A small model that answers yes/no questions on an image's attributes, trained from scratch: encoder norm batchnorm, fusion encoder layers 7.
Rows from block 4 of the fusion encoder of a small model that answers yes/no questions on an image's attributes, named by matrix and row number. Rows with one number belong to one neuron. Each number is 500 + 50 x the weight over its row's rms, rounded and kept within 0 to 999. All counts start at 0. Numbers have three digits each. After the name is the row's rms in percent of the matrix's.
Before each neuron's rows are labels from the 100 texts, of 14848, where the neuron reaches its largest size: "tokens" is the input token at the peak. Only what is clearly more common there than usual is listed. The data: larger renderings of crowded toy scenes. In brackets: how many of the 100.
# gate: MLP gate (fusion_encoder.blocks.4.mlp.gate.weight, 512x192), inputs 156-191
# fc1: MLP up (fusion_encoder.blocks.4.mlp.fc1.weight, 512x192), inputs 156-191
# fc2: MLP down (fusion_encoder.blocks.4.mlp.fc2.weight, 192x512, transposed), outputs 156-191

tokens: "airplane" (94)
gate.132 094:436520477468470509512586490497538571482455429528561512575437343432546586591565572471502534469426531473535581
fc1.132 097:488489567478466465451480483426460454560506510561493490527524507477492504452468484478470609554505515516547502
fc2.132 105:459491516478459544507542514482530566478511537487561575412421373521485552567494530528572421468501508444456513

tokens: "green object" (79); "airplane" (9)
gate.94 094:498492493416548447548428515537560457504531485424563461524493536516493516470509417510518482469537503504399520
fc1.94 113:403423571517506473471504545601452459547467500527503489401374380600594497469561480489529478455467625523565411
fc2.94 164:444332569472506500518503506541423538466484502509569499436467533507473502553443487451475483468517528472403470

tokens: "lamp" (42); "light from the right" (21); "light from the left" (17)
gate.19 099:439512531487586513579560477416494513547404537512547485537504477520467502542466607504471450537414393472553515
fc1.19 095:361480583469522508536418449506525470496574582492520528566473517444408552557568541593525506466617486530550459
fc2.19 049:603604528566528499536476493433542457501500504525446488525512536600500487549500491519467582525547573498467470

tokens: "red object" (47); "light from the left" (14); "blue object" (13); "light from behind the camera" (11)
gate.240 100:497567469482448511486479477485561522409565400512565520396524408492468527506528496504454563524495525512537431
fc1.240 106:473538448556464512502540459510507544462441464472498589430428539523471518485492488466525502664462505502552441
fc2.240 075:516475493409551513466539488569487483474452505538451496484336557480559481466532493562572476445483437563512537

tokens: "lamp" (29); "barrel" (29); "mug" (13); "airplane" (11)
gate.290 089:514429535403356557466488491441466484528517510534584420413544534513508531554521557507579515557502510488498511
fc1.290 089:493498509466520512495477483512469537617528519474449467625546541429523508456569532512340410492449476573480468
fc2.290 062:467568533483568487569466420511458419498449502405479524433416456413514456523539485510498529510486514504521507

tokens: "pine" (33); "snowman" (28); "mushroom" (9); "barrel" (8)
gate.461 099:504600496482476564486544514485446450493493429570465479563401468420589400467446477579494514443454532447527534
fc1.461 099:523555462481469565550501553455512509496479497538517475406439534518594491453434550529511452446417558439432511
fc2.461 139:461418488491433547540557559515489362406501421565453443595395564432460431504515468517440577515424519553436483

tokens: "pine" (41); "tree" (25); "barrel" (19); "mug" (8)
gate.25 103:421446489500502446495461525496550446451520545493497508549588553618441446511425506467508430464458509436576493
fc1.25 099:610511500471485459518507486411442497484412501484478413474442445488506530521508542498541600502538476507510612
fc2.25 076:519564499490498563530471493489559529477510569503557521539379526578493457567579430536495518504505470495584565

tokens: "black object" (40); "green object" (26); "light from behind the camera" (15); "light from the left" (11)
gate.130 100:521545524488476440498502476548519566447533527482508419486431598437544555455522459477513521526468461446616519
fc1.130 100:481529485471418489542408532518587479527517480469515524559435502518578440541443556439495464532515573497540529
fc2.130 091:554610522531558533482492479438510488464482496413511578412468489462477517469498487494498592516463548556537463

tokens: "light from the left" (66); "flower" (29)
gate.102 098:558462564527452471445430585466529532471503586480441456469547422448522505515384505507569535467402476481518532
fc1.102 104:400518478507453521518403488572487450430461486406531600499572505455486490599541540506437434400499562491504412
fc2.102 047:454538556432467501530565517580455534441467496449519468496538466485552406542470539450435403447536545509492475

tokens: "pine" (69); "snowman" (21)
gate.356 095:514563467522502385472497517456510459563516580524419610534494539491487507529543610454472423627484527531556548
fc1.356 100:479528455466494448489496572440506504504533634583512572503528485367530510589459587545503554445541521483505584
fc2.356 077:535519422579482443450530511418521538565553506568498505465626545488536493598551566482505469534529468518551567

tokens: "matte" (82); "blue object" (10)
gate.244 092:518455543528461498551568529518562576465495475493520515499483558433450500568536521475521483507450567437540497
fc1.244 095:538464574488524530456508524475450567473398567448534505526426493597498590447483541476446507474530524438451552
fc2.244 058:569510508521515576381524560467532414490485550496502537466510493571541512508443526497563530593453534543496495

tokens: "airplane" (45); "brown object" (44)
gate.277 084:448393454420499540511404432475464545409457513480445536531460469404529477545474465542494545619414510492487491
fc1.277 093:501528466552502466537458468443556526408461499503478605591500544442527548504377528480500526564558595419580611
fc2.277 140:535467502562497498496447542443427450488501548537411419526509495407482484594571499495580535474516438519530608

tokens: "hammer" (62); "tree" (10); "brown object" (8)
gate.464 097:550537531545435516416483508479482519538511448490557422554500505462493528554459480541559530581474508515498577
fc1.464 095:481551539500447514523548486560522494486542547467420549511442502473486546498551496559431493444570496477529492
fc2.464 078:482472499556516600417611569514552449551577542587519496535552454503471451419413456476443410453529507461489493

tokens: "trophy" (58); "tree" (13); "light from behind the scene" (11)
gate.142 090:497492606491472522372515517521540513422482510483523495433468534489453420555418459584520373440499615472496498
fc1.142 099:472437553428478525475541536618565519495494471492579590392535533440447436527432486600553414388482489481536534
fc2.142 059:502515488413498505514399502584506575503452499442498478445491633545522473506494537492479536465473405482417526

tokens: "teal object" (89); "trophy" (9)
gate.11 105:629531536517517538444505458540495547474538569396560605486439488513518430540464473505483472510511468567509579
fc1.11 092:499415565542501451502467555399419483499413446548520449499526564551470550517464522457478510484534576491560498
fc2.11 056:520464612461441499490570591467456411424530425483474421549492544461517511515473544519479452536407556560506536

tokens: "black object" (38); "light from behind the scene" (25); "light from the left" (19); "light from behind the camera" (14)
gate.368 106:545501522513490442537422536473511484479458411434503510547530512473399591524472503492477530476505524441601391
fc1.368 091:482497465518548460495483541579477569553522561497473434518565483431520538509494551551421510465498486397546496
fc2.368 074:468456453524567516514508544525504492446516546532592571489470538506470457483431549451501492515482495490518555

tokens: "pink object" (40); "orange object" (28); "teal object" (27)
gate.294 091:414537542500568452612507378471505508543495526563455494543498439536459523511638524473503394465526411519426516
fc1.294 093:507447459497510520444585530570499502578526519452558496452467501400446560461430484470668466503532639519556539
fc2.294 070:509458501568596509546526537527477515448499439454439586518503524540513481549532506423571458491402478480474609

tokens: "hammer" (98)
gate.393 086:585400454431529520527423467490510495487475471516530483500483506584423541453439458520440535480448514485503461
fc1.393 106:588510469478578526547490416537474525543536489497539530508508519501421501525478446544468513469424476434483503
fc2.393 080:476473520539450544440442466515556495501573458499603510457364550495434514535524570508494497461456476617594528

tokens: "hammer" (100)
gate.156 100:523414490529438507515539423570514587488493465500515487551569515607556495528450558501537401420538427496430467
fc1.156 108:525520579424442491556444518495516475526507504447509443497551434477550436515585465530491490515506501460553533
fc2.156 061:549504395516479565568402554495519416462456577481545449482530444557573512436548483442487508453477434498530520

tokens: "car" (22); "truck" (18); "barrel" (15); "mushroom" (13)
gate.484 085:472562492537525489564382495458495469457552571467514546426440475434432530562415499444498490550536457489558543
fc1.484 080:553497501527502482481482435574468538488502574432556424467502562548443486527554552425455523449545512421600454
fc2.484 157:552553465464492427493481462462543535509464540460472467616463511474496508476535458549449460439443621522542512

tokens: "teal object" (100)
gate.266 117:513501478495521488468594499548552483506364578489529496504584461546498476462369501570492472444500491505412570
fc1.266 135:533508530450542537481575535460578516453458542508462562487573418571480434463441501488506464458392445484359611
fc2.266 094:534556510447577498509480426604597465452507447528467503516473534379474666462514529521489459511497434472561417

tokens: "lamp" (31); "tree" (22); "barrel" (21)
gate.351 099:464482511480507410346582501508498622480471493453471473520398554647525450537525552550451500513572457483537507
fc1.351 110:540479472501534441521545456451396480491524478556498574516537512400400589464466453441641438480421578448529497
fc2.351 108:505483577523496475557489572517497550433547575476416437458571448450528458441504557401484510534535501515476446

tokens: "light from behind the camera" (100)
gate.63 108:450448445494445459495559480452532410494552640424528536554513546506462546551476540393528456450578466507480450
fc1.63 105:551515568471499498540492457548493543519507444559511433493420513446509519500483457563505571540426578439537549
fc2.63 095:552545511528451455511632516534515504388511392501608539488476533522540559620459501512419417505427450482509540

tokens: "red object" (74); "mug" (7)
gate.352 095:487487489535635463502634480382581510435476445501445479567518516537557468409457519528464419468464485586436542
fc1.352 091:550535480453527473574556418439558554413493603534464520481510465534528532510541449538419501565535546565595486
fc2.352 053:493579520514430489468469539508463462481484614576466526482440431490512443501458537470471496492439521539547482

tokens: "yellow object" (98)
gate.364 097:514497515501487528529506514527501521497573578489509435509506511475459463445537474469505511566482554558453544
fc1.364 097:525496551484521513362481537536490491512517528558518503512479565492525566452496511443501471470457477560400512
fc2.364 062:518560543443520499446371547560405505499496456495426367460450529511475505443528499450535438456455430537448560

tokens: "lamp" (57); "pine" (25)
gate.198 094:539507527439474498438504527381507522464442585479484455456537475560509574442462455562447507453466536457546560
fc1.198 093:401530477480561553593492533493508519465439631499495451499481453444520580544525535600505516566527502471495476
fc2.198 047:444488462416532480460428394487560540494519579434430495564536521558513611477475575518617438489443593535530616

tokens: "light from behind the scene" (29); "teapot" (26); "car" (26); "sofa" (11)
gate.403 096:422520419385600450539572552475505456560509541471568519529529478604510408536524582463508497479429499513547520
fc1.403 089:428515501521508508558458513485558560501500470438514525453403459560455536510581545474552504455479470587428457
fc2.403 040:480469451477492588472468507489451518457527500444437521508558492585571503475410569421457450473485492461443431

tokens: "car" (24); "boat" (17); "teapot" (14); "sofa" (9)
gate.149 095:376492478455470520371547444471521526598517400447464507413573556487419607558492550477519477524501521523521541
fc1.149 096:457569526524567528575467578474540517499400494643569536467514443528547462493538473524539544474507513434512513
fc2.149 106:548425490489489473470413570485535545496586509514393563444512544439480553478552497578507522537532463496527604

tokens: "purple object" (60); "yellow object" (15); "grey object" (11); "brown object" (8)
gate.283 089:552507535501537470567522559535513435411539455492566396500499539625532582546426510499474468469568451522496523
fc1.283 101:503418473526533466511568550551480526516510475478449506505601590464467469449534433502542506503465429523430462
fc2.283 108:524475547584520498521477546519538482504547455448511480483486486584601513504449440520526545613516488641397484

tokens: "light from behind the camera" (93)
gate.119 095:599436500455458499512567567525461552550549520625453548438529469415451525529490476442553507479403490591617445
fc1.119 099:512519477479560570504538525502489512425550567472465470552406389451594532541455567495480407451499451568555513
fc2.119 080:524522460482519429428436520560470552514450531593507450394496448545559549514427493453540568578493483519472407

tokens: "hammer" (100)
gate.12 082:566603516552453500470434578506418586550474477391488470495475437440563515477578567527517491474498376482543518
fc1.12 082:523561449406497570624555545545457527484495496530502528528538466512460474560508535533520488478444509444482436
fc2.12 108:436450475596561600437502457477568524414511453406529499580421589432563494484537498579530540499431513455491484

tokens: "black object" (45); "pine" (38)
gate.489 106:502430580520405417553539496518522472547549507592533438487489573482502491491534478539526426442490437492484450
fc1.489 097:405523493481485462450520574508519487492502525525503522511549439588491441512576466513507581470497324522502526
fc2.489 050:410408483418429419465525507483460580436446469531406531510491494465597535436478508549497488486563484561477546

tokens: "flower" (32); "light from the right" (29); "light from the left" (29); "light from behind the camera" (7)
gate.384 091:457484493546503577439368571513518538549572470461472501485524471487524515577491463544455614531511487464551475
fc1.384 098:589546523465439498537533543546437592508477516513477502470458530455598458403479463528541433569491471440587484
fc2.384 121:447429485530551499500409494464503558527478415598489444538521477604464439503456507493506509514577475517454558

tokens: "lamp" (63); "tree" (12); "pine" (10)
gate.75 092:461504487401526438513608529557404437523398415507561485518583552548542506396510513517476450477453535565480451
fc1.75 092:492520455459513451496487514519547443538509529513469523573607494500474495544520496498487506456598506430536517
fc2.75 110:547516524487502541427496502524539480487464458494454545473460567507463519476525543482529391531544553411578541

tokens: "blue object" (46); "black object" (32); "light from behind the scene" (21)
gate.246 080:537474480505623523558476494466589523575523507486459535528454558514501409434448435544553526544461494475515567
fc1.246 093:565555547583458544526619506532589642549442527472431556497517419521420509491462427489498572535607448422457503
fc2.246 082:582503467447579484532523456477418464528501563482426428518527531530561531600418487484569540440414461524529572

tokens: "blue object" (27); "hammer" (15); "umbrella" (14); "ice cream" (12)
gate.358 085:457519584479609438335549458556433447501501541459475569472591433622418487511513569490551544511525512460583494
fc1.358 093:526489550515488508542369565568470541475580427585528489595455551403404493456524483515386412541556491459490422
fc2.358 135:604592534562484440469489419443506430482432518422488582484566469442483460424497509610521484573457495550528455

tokens: "yellow object" (28); "pine" (15); "red object" (8); "bottle" (8)
gate.106 092:469455470483467570448514418474512499500536512560573448643521434492532482476578579476554629463514448444427507
fc1.106 092:533541556542487405546445540473499534431504492455480464482504536510508570571525475542479397485566520482444576
fc2.106 084:485505606569487430478547392561499473452549536493533546548667476455521521511523524521476359515453582458507467

tokens: "trophy" (49); "tree" (23); "barrel" (11); "mushroom" (9)
gate.481 095:498558490612491518473528540453526480416482511544530493477575502497559484521458454496430550466463601535525512
fc1.481 103:479559541480472459558495583466474445539521513513572577438567488535417517428589494492550382437512540402482501
fc2.481 090:489470514437615503475435398467481462462532465524538498498480407497478544525523498452429426533522604538473618

tokens: "pink object" (35); "teal object" (25); "snowman" (22); "bottle" (9)
gate.1 089:445428564595527514470531517508476499486544528538496558540420568449542479443529431497484497552581454479550339
fc1.1 092:548440477591582573521575558623520507424525470537491489530419527543607415546525467526517556549630571447549488
fc2.1 059:529513633487487490462512513668545462556536504475509389505540425511538489494508610562423493429496509515471558

tokens: "yellow object" (40); "light from the right" (20); "teal object" (20); "light from behind the camera" (10)
gate.272 087:505539578517498440493539444452486505518426585558553470507505532613383451521477537497532523519517467468521439
fc1.272 101:591565484467550509507506487532609436514514502480483491494553512558525547437412489553396532575539437558566506
fc2.272 065:454495507502468551457526575474482574514534502565561484465500462537460539498509449431423480508529493495569562

tokens: "black object" (79); "light from behind the scene" (21)
gate.412 106:486491449434566460525609542524491523516583499450479552471508485548537590583491595491422465517502428504472490
fc1.412 102:433555481429553513526584396495506584514462558503507458525485537507451540530486510457559565421550543500520583
fc2.412 086:604538507367511501483483511455492577459508504479473499463547500614522572511483494445502558450553517564551523

tokens: "light from behind the scene" (33); "light from the left" (28); "hammer" (24); "pine" (10)
gate.167 102:447527455459546538448483559429392578514434382488529510542473511474527533380375474428525609511433539520497383
fc1.167 096:572437473451476511506426548507483466450494425478500512493511492456427569535424465364528525467447557550482376
fc2.167 075:469456485493493555545543395531561458562521463477491549535499474462465476541527463562541432514530541374516488

tokens: "light from behind the camera" (83)
gate.16 085:481521476420449508469524468588434489389449534504386501534466414567498529498508486466515508462543487510541466
fc1.16 090:551478488541570447476453417521443469567577446520520596449517531534510481474445539494521511506604518472627453
fc2.16 173:525495524499524495524563458535566593487412507521569490490470550546502566448473461446492471536438492453448531

tokens: "yellow object" (95)
gate.200 098:576525513527522573467505471597494459483438425538569479534450551470551523495525525553470535491494429442506491
fc1.200 091:615482393445542542467532538476458533581380439596480546455546546498462523542483537565406467376511419448482509
fc2.200 098:521557526429432536589497575497536515506567498453455392485485480439403542435546562509545600474630471480504465

tokens: "green object" (94)
gate.121 118:509506418503570589461470464590497496529533548547582444553504501493542423510518414444528531382499514491387450
fc1.121 095:414560501407452488485375492562541475472669476427477454436467549556480530526546546503447562503451554513503524
fc2.121 067:508530464448421529484519535458494522494492441592483577545469501489461536492436485581517571404492489439483437

tokens: "purple object" (100)
gate.480 100:413482524512494423534486502422481478618512520421539465500614538442519464530548511491585507440542425488553457
fc1.480 108:523527525456585585530526461462448475552452518576464572529537525499449567564500491557528500593457540509463531
fc2.480 120:466574545469561563457503536574439504388390407557420508579482562564515492513629374459482474601532508450519574

tokens: "matte" (92)
gate.144 107:498562474499482544428573463393536492501584393527398610514508569367460491504494470466548556512527514549520519
fc1.144 105:498555487448486478444495452434516473558583421503463569536493500396416524525492472476483541425578436508536570
fc2.144 086:482439514491419560533445499557527576537457537469528475424466499506418491403468445458487497488516546390580527

tokens: "blue object" (100)
gate.471 092:532470510526513576493517587541542549526509553443477492480524487391469453507455484548432502588497460546553512
fc1.471 101:502449528538462367514441605461580489546458509600499517514482495434452555489586544503550488486477464484447548
fc2.471 054:484538551423455491585497491489377475396555441454527546578428509471498551507538589506504416409539424486527481

tokens: "yellow object" (89); "light from behind the scene" (8)
gate.440 104:494569508531431529388481495561488520555510496525536485482421523568515492528487547368556479491492359547482650
fc1.440 102:449490476488488491552563553498498545479477387508463512560486458477474498499425618446497409461585399446490547
fc2.440 100:514540469514440575472558516443537442491424500507502582530521533521546469523468475532489610606562491564533436

tokens: "light from behind the camera" (100)
gate.472 130:483511521436469391466519486452512527428518595416497520502478575484544550534478487456488492557631352447506456
fc1.472 118:459495521517419403509493428491526518491462554505461514484470587500484566521479509447452523529621491419558484
fc2.472 075:456544452462538608479497462619470547585374514533468448512433486551457517467426539514458504532522511492565491

tokens: "green object" (100)
gate.184 091:466433489526565447520472516504567542400569505503502471486464472395498540469504421524462507473553559462482552
fc1.184 107:512617577546430530470540410534399413575479465491501575508482507558474576505462500520515483513525523515480465
fc2.184 067:571467550439584521409563425599393493565450474527459604493533395443476502511457487422486419447549478520492494

tokens: "red object" (100)
gate.60 092:567506502538493381555538432467520587443454518538456475571473539456547541574552597525507533373426487589481530
fc1.60 102:543504520542517481477447551444595432465494557449475460551530536429495449490633525518555468581516447443490489
fc2.60 045:527593454500467508513479514526571424594488573506537472489476553469599505491495468645448552513552530602458502

tokens: "light from behind the scene" (96)
gate.182 096:632446511502656379477516526477476550473483558510504497531494475420467513504469488466517512543536532561531477
fc1.182 092:491495493568516459488475478479511559422545549490492424568420375462433527481504549486468470579446449505520454
fc2.182 161:432420514471453453550443526445439485472466518498487521421523534594424475436494431438490451470584543519565462

tokens: "teapot" (14); "dumbbell" (14); "light from the left" (12); "dog" (12)
gate.162 092:547534512483511420500497554587461467551520505469490573464483560482441539456499514432504453475483482475515532
fc1.162 096:522409531444481477617430492444577514478533471517504533536475492378455484519492513528588465424441481428479459
fc2.162 132:554525495543455467503459478531478470524604461493441406568541494453482453438467492433505512484546583504539468

tokens: "green object" (48); "red object" (44); "blue object" (7)
gate.232 106:519540445504477589512445534529528554496488392394485478470544544479505446418478469544502579522486451461504405
fc1.232 111:409547451546496461578560425527513521537456607512506596516576451447499457553393530481515520488513481480480456
fc2.232 085:443477354466420460462477532479493519433480602466545510494455482489503488450472515514569550539461563544501472

tokens: "airplane" (63); "purple object" (23)
gate.237 091:543437543437476550486438535426492464525501501415514504490568401525464559504535450496541526511425513460510617
fc1.237 108:535481579419387543555474559510475481488412474369492483494515493520483499557497587520585468520464563501501509
fc2.237 129:452510490490542493582556482432492521418434576515551433628470558591457553433602492534506504500512512445541506

tokens: "light from the right" (83); "light from behind the scene" (17)
gate.498 106:389592521585495489554571565559583448548470463457519467560539561456455505437494588502535535466491562555495557
fc1.498 111:488558406583518517462558520520453451413500537432570498508519545498555516429522522526459502541502495551475469
fc2.498 133:547510647413535424539524428571562517495521506510489401433454486565486538640548499545521430471413472457518511

tokens: "matte" (39); "glossy" (27); "green object" (9)
gate.423 086:467526517475459517457529514483503526445529560469478412427501503537448511485557493570488511536476533471486421
fc1.423 102:613542512438475372488458483407429544440586459468495495514559493558507504494479520476597449474436499412477536
fc2.423 092:555452419561452424448456442568516454645513550469502542522545503491550446477587482543444545455525447522528479

tokens: "light from the right" (82); "light from behind the camera" (9); "light from the left" (7)
gate.494 097:515607556434464492501436500515533470498555463423508513491539469446421547429552491518546512455583421540514401
fc1.494 101:510519481560509408468551533472532475434443526455469485480520518543488492467462575507622508510561415460484434
fc2.494 069:421475555568537511510570551485472580522501499553647521504381490505470513454553511554519575506483494519553475

tokens: "pink object" (40); "orange object" (36); "teal object" (24)
gate.275 096:514484505531467497628438564525520534524436512519529495444506523635433516529555512430631524386477532512440498
fc1.275 108:474526516555464508517492481389503450459521442472502475533541560455452469578452534569513488533489480414562553
fc2.275 081:532482487536439545434576543429521511419523450475442564399479487376546463560456448494432610542532505485506590

tokens: "light from the right" (100)
gate.413 113:502498590531467455538662546519445480604498453511484530483414482561528510509470547428496470456525548500457471
fc1.413 113:558489489452472489530535438509500574412517519535548401483489540514491516459609494483476503529505401478578465
fc2.413 104:552486567446567435543598578557471501477489488489456506448485435477441679593465448502489458484406546402473595

tokens: "hammer" (74); "green object" (26)
gate.250 113:568514397465503485491459512516441513558529515461512409519520474654528484501519432523583532403532529584396443
fc1.250 096:544466541449520533531605379485502453435425524529444517553466536559482557511517519445448538450544431471526503
fc2.250 072:447597460572567483503455491553521363433545539466482473514484563491484546484485471470510420490467462470525530

tokens: "lamp" (27); "trophy" (23); "tree" (16); "arch" (9)
gate.310 088:475413471506496612507483593506432519444432532498478426447423463455504532597517529534539509576456427508492552
fc1.310 084:556534449462459459469527500528549498496402458514535429468397477522556438499466499507505567421465609560431501
fc2.310 071:472500468505480586504543542442447552543530529498518537487440612492597574554505439514511455478537447515443546

tokens: "pink object" (90); "light from behind the scene" (7)
gate.449 087:470490499460416491537470604438506386499504544523445541499433527473486562486442544407480459436506513565508536
fc1.449 093:547510442455521595453525481596475577487543470446489451479668477538541478557585458570529510462482532502459521
fc2.449 099:458598442517528487506532584544515504477479549428584545590475623490507570386583543426466465463530460503491537

tokens: "light from the left" (100)
gate.418 103:461493487503571444500561518533540410423456523522516506435525577550454479526485580461626403469603511519528448
fc1.418 094:564482573438506474364474507517520537418426495459489518527489482498479495524461389531439433462503510489499511
fc2.418 068:441528502542607460529557519624436439461502496485481460513470499523482458556462476480466448541495551447516553

tokens: "teal object" (100)
gate.306 128:521513457453462535506543499564510527575433587537514501497557568495544421462497570492429399444497502465454520
fc1.306 120:469498499530425525488547471562531516561405454515562542429578571567518402431523449495414412430479422533416549
fc2.306 083:578545517492486496451453432519516467485521482480523430575563472482419605473495537493453545474507381565521485

tokens: "pine" (45); "barrel" (20); "mushroom" (19); "mug" (8)
gate.69 112:483507476491578508448514514548462503481548443538507430491418456598529532479522410497488527412524529490552439
fc1.69 095:499418431551472411518555435568495404634549560454518509527544473452501414606512399475451525517481440432485499
fc2.69 057:407467414490492375556557497462486573475389517531532552478554499466443519544471498534478427448566443397520412

tokens: "pine" (69); "snowman" (12); "lamp" (8); "barrel" (7)
gate.318 099:476491588428543489521458613468569485559483462557516358474475501512490476543529564539571468494498374501486524
fc1.318 091:527564565425537491447474550529521459559484469520612488440496398562462473467463544540585369417482458514565465
fc2.318 062:581420474504491501537607509573536525532493546486496480429552435550559508531467458494527582413528520548428431

tokens: "light from the right" (100)
gate.486 131:470462501470531539470453568645564473509420492516466422531596523467503505572587501464406544542437456553577554
fc1.486 135:525507510430530564499420528623487488536408538512473450490543562508464502590593502522482543565486454470555562
fc2.486 130:520530567516538525449489599539506513476525456427460483572464569460585530439540528492562599461419472474470497

tokens: "teal object" (63); "orange object" (13); "pink object" (11); "hammer" (11)
gate.453 092:464436440535529549516520526548521549647468488521563442569483472536513540532473518449490505458452464447436534
fc1.453 092:460542459508509503515499491526476424517623593519539480510515463482450504506420522431463364492421457513419453
fc2.453 110:592470532576414497483576539476533517468490464390478560536480542543473520421470486594459511531488532502509466

tokens: "pink object" (72); "orange object" (26)
gate.278 105:529475515424547469525479400465449447528371469574406495524432568591405570488496441586509473540514460477517578
fc1.278 116:528492470526473440503547539550567493494640518367544538510542519414577573442551551496476562392536488551473528
fc2.278 099:422526524482563507441395464534493550503454535516413482474524490496543411481523552439593477450542494470488529

tokens: "trophy" (37); "duck" (13); "teapot" (11); "sofa" (8)
gate.416 078:502467493538596546412543435548476582539490594404465500397440517490528615529455431524530461502511521440488500
fc1.416 082:534557555399543510499497453559529476539484521530585416467461510481582495486480477432499496495442496548497568
fc2.416 165:453483570573551450489522549459514511545561493419524469472568517500452548499446528476571529606472518463592341

tokens: "matte" (74); "glossy" (25)
gate.114 088:406498542601540458547442417400536527479493488464538523523485511585593529554533530534551443484471483534435501
fc1.114 092:509516501486434525433486541459535511588491548530476493525492460582522411544415473584538539602520573526503436
fc2.114 075:451590505505480417473450517478459443542455515530557544436512528478542585477481467569448507518461484565482499

tokens: "matte" (61); "airplane" (24)
gate.185 087:495560479498420556484460423402417524499392552519495496478688570492451454468482493476512508528432492515515619
fc1.185 092:559601505513456483457473506426444431529427522573581573473425508458501535449469468510455504499508527481508511
fc2.185 095:496414577521525429411486505499505469547564518545483577575470515531547561483500495582565392534396488497521525

tokens: "red object" (48); "green object" (44); "blue object" (8)
gate.235 106:510455465476534464501504571536500424453475438486478534371437412458501499457569468432401484440461439489574553
fc1.235 093:463530593357498537494545603573468546450445445395543478467508517513490496541516546500509560448558387431539456
fc2.235 091:584448512540471521506444538536626546502512482418547485525603526479470463526498479416468409506530559544563439

tokens: "light from behind the scene" (100)
gate.485 106:490473503498485509444441538390502508401570485577446401511485488442423578505430482468529513492484523498497417
fc1.485 104:568449532543547581537530513557386448575426562533486487528482493569465395518564506524559528518529486503522560
fc2.485 107:506485491557544494483439453462443564498488596507568484441499491488522492496414416515441437453513521439570513

tokens: "pine" (19); "lamp" (16); "ice cream" (15); "robot" (12)
gate.209 102:487510483500559460519491492487415455470452489537570370390451553642496530542502506464510527535539488442440456
fc1.209 093:540414522585510492499349524466566513600471480438510570505472451549431487481514469414476453541545509511440478
fc2.209 126:416541530408504432419562459485428471478586543543497436514410483541531536491436572574546484475565480494478479

tokens: "light from the right" (97)
gate.428 104:498452474473540494510485537601546456585488470507488474472590563521551576535591469544562538525456453533460457
fc1.428 118:560450560553482520518522457491493531520452467534553466405436526624528412555603538518482476492432525489545521
fc2.428 099:549470501494561516419485570481446540497506553569559495471459478469565606520513470555504525490543473512453489

tokens: "yellow object" (88)
gate.477 119:445475461604545391488477516539475392512461547626562502567515511513500466476537506471484538563530452467480568
fc1.477 093:449481489586548585563464521544552424503476543499444547461562498532430479560469440585513489460503490507497425
fc2.477 062:425349556469472463459559432508561458558535491451524591425504525535472478620496441536520500523540504496517366

tokens: "hammer" (55); "light from the left" (30); "orange object" (13)
gate.8 106:551476490526478551488411592450439499508456577479572507469554474477374546425524441402587514543578443525482600
fc1.8 096:451503551523530487509466556436513510513479490424392508396532515521451567504537409493531441434631489519472430
fc2.8 057:497525581609541463497558629424468510493514512463468509542611532510481562474550438526518486488492580427483508

tokens: "light from behind the scene" (79); "candle" (11)
gate.404 077:493419412462533492504455480546572476580503550485525506484561449459474644387460526518470446472576544493500547
fc1.404 092:562564432542523456487456528537541443482444572568559570537536487562425526458561617539546532524485546638576501
fc2.404 063:452477473515432605601415501480535438425480549394480453597525468473467532519377656479498393565507526534518560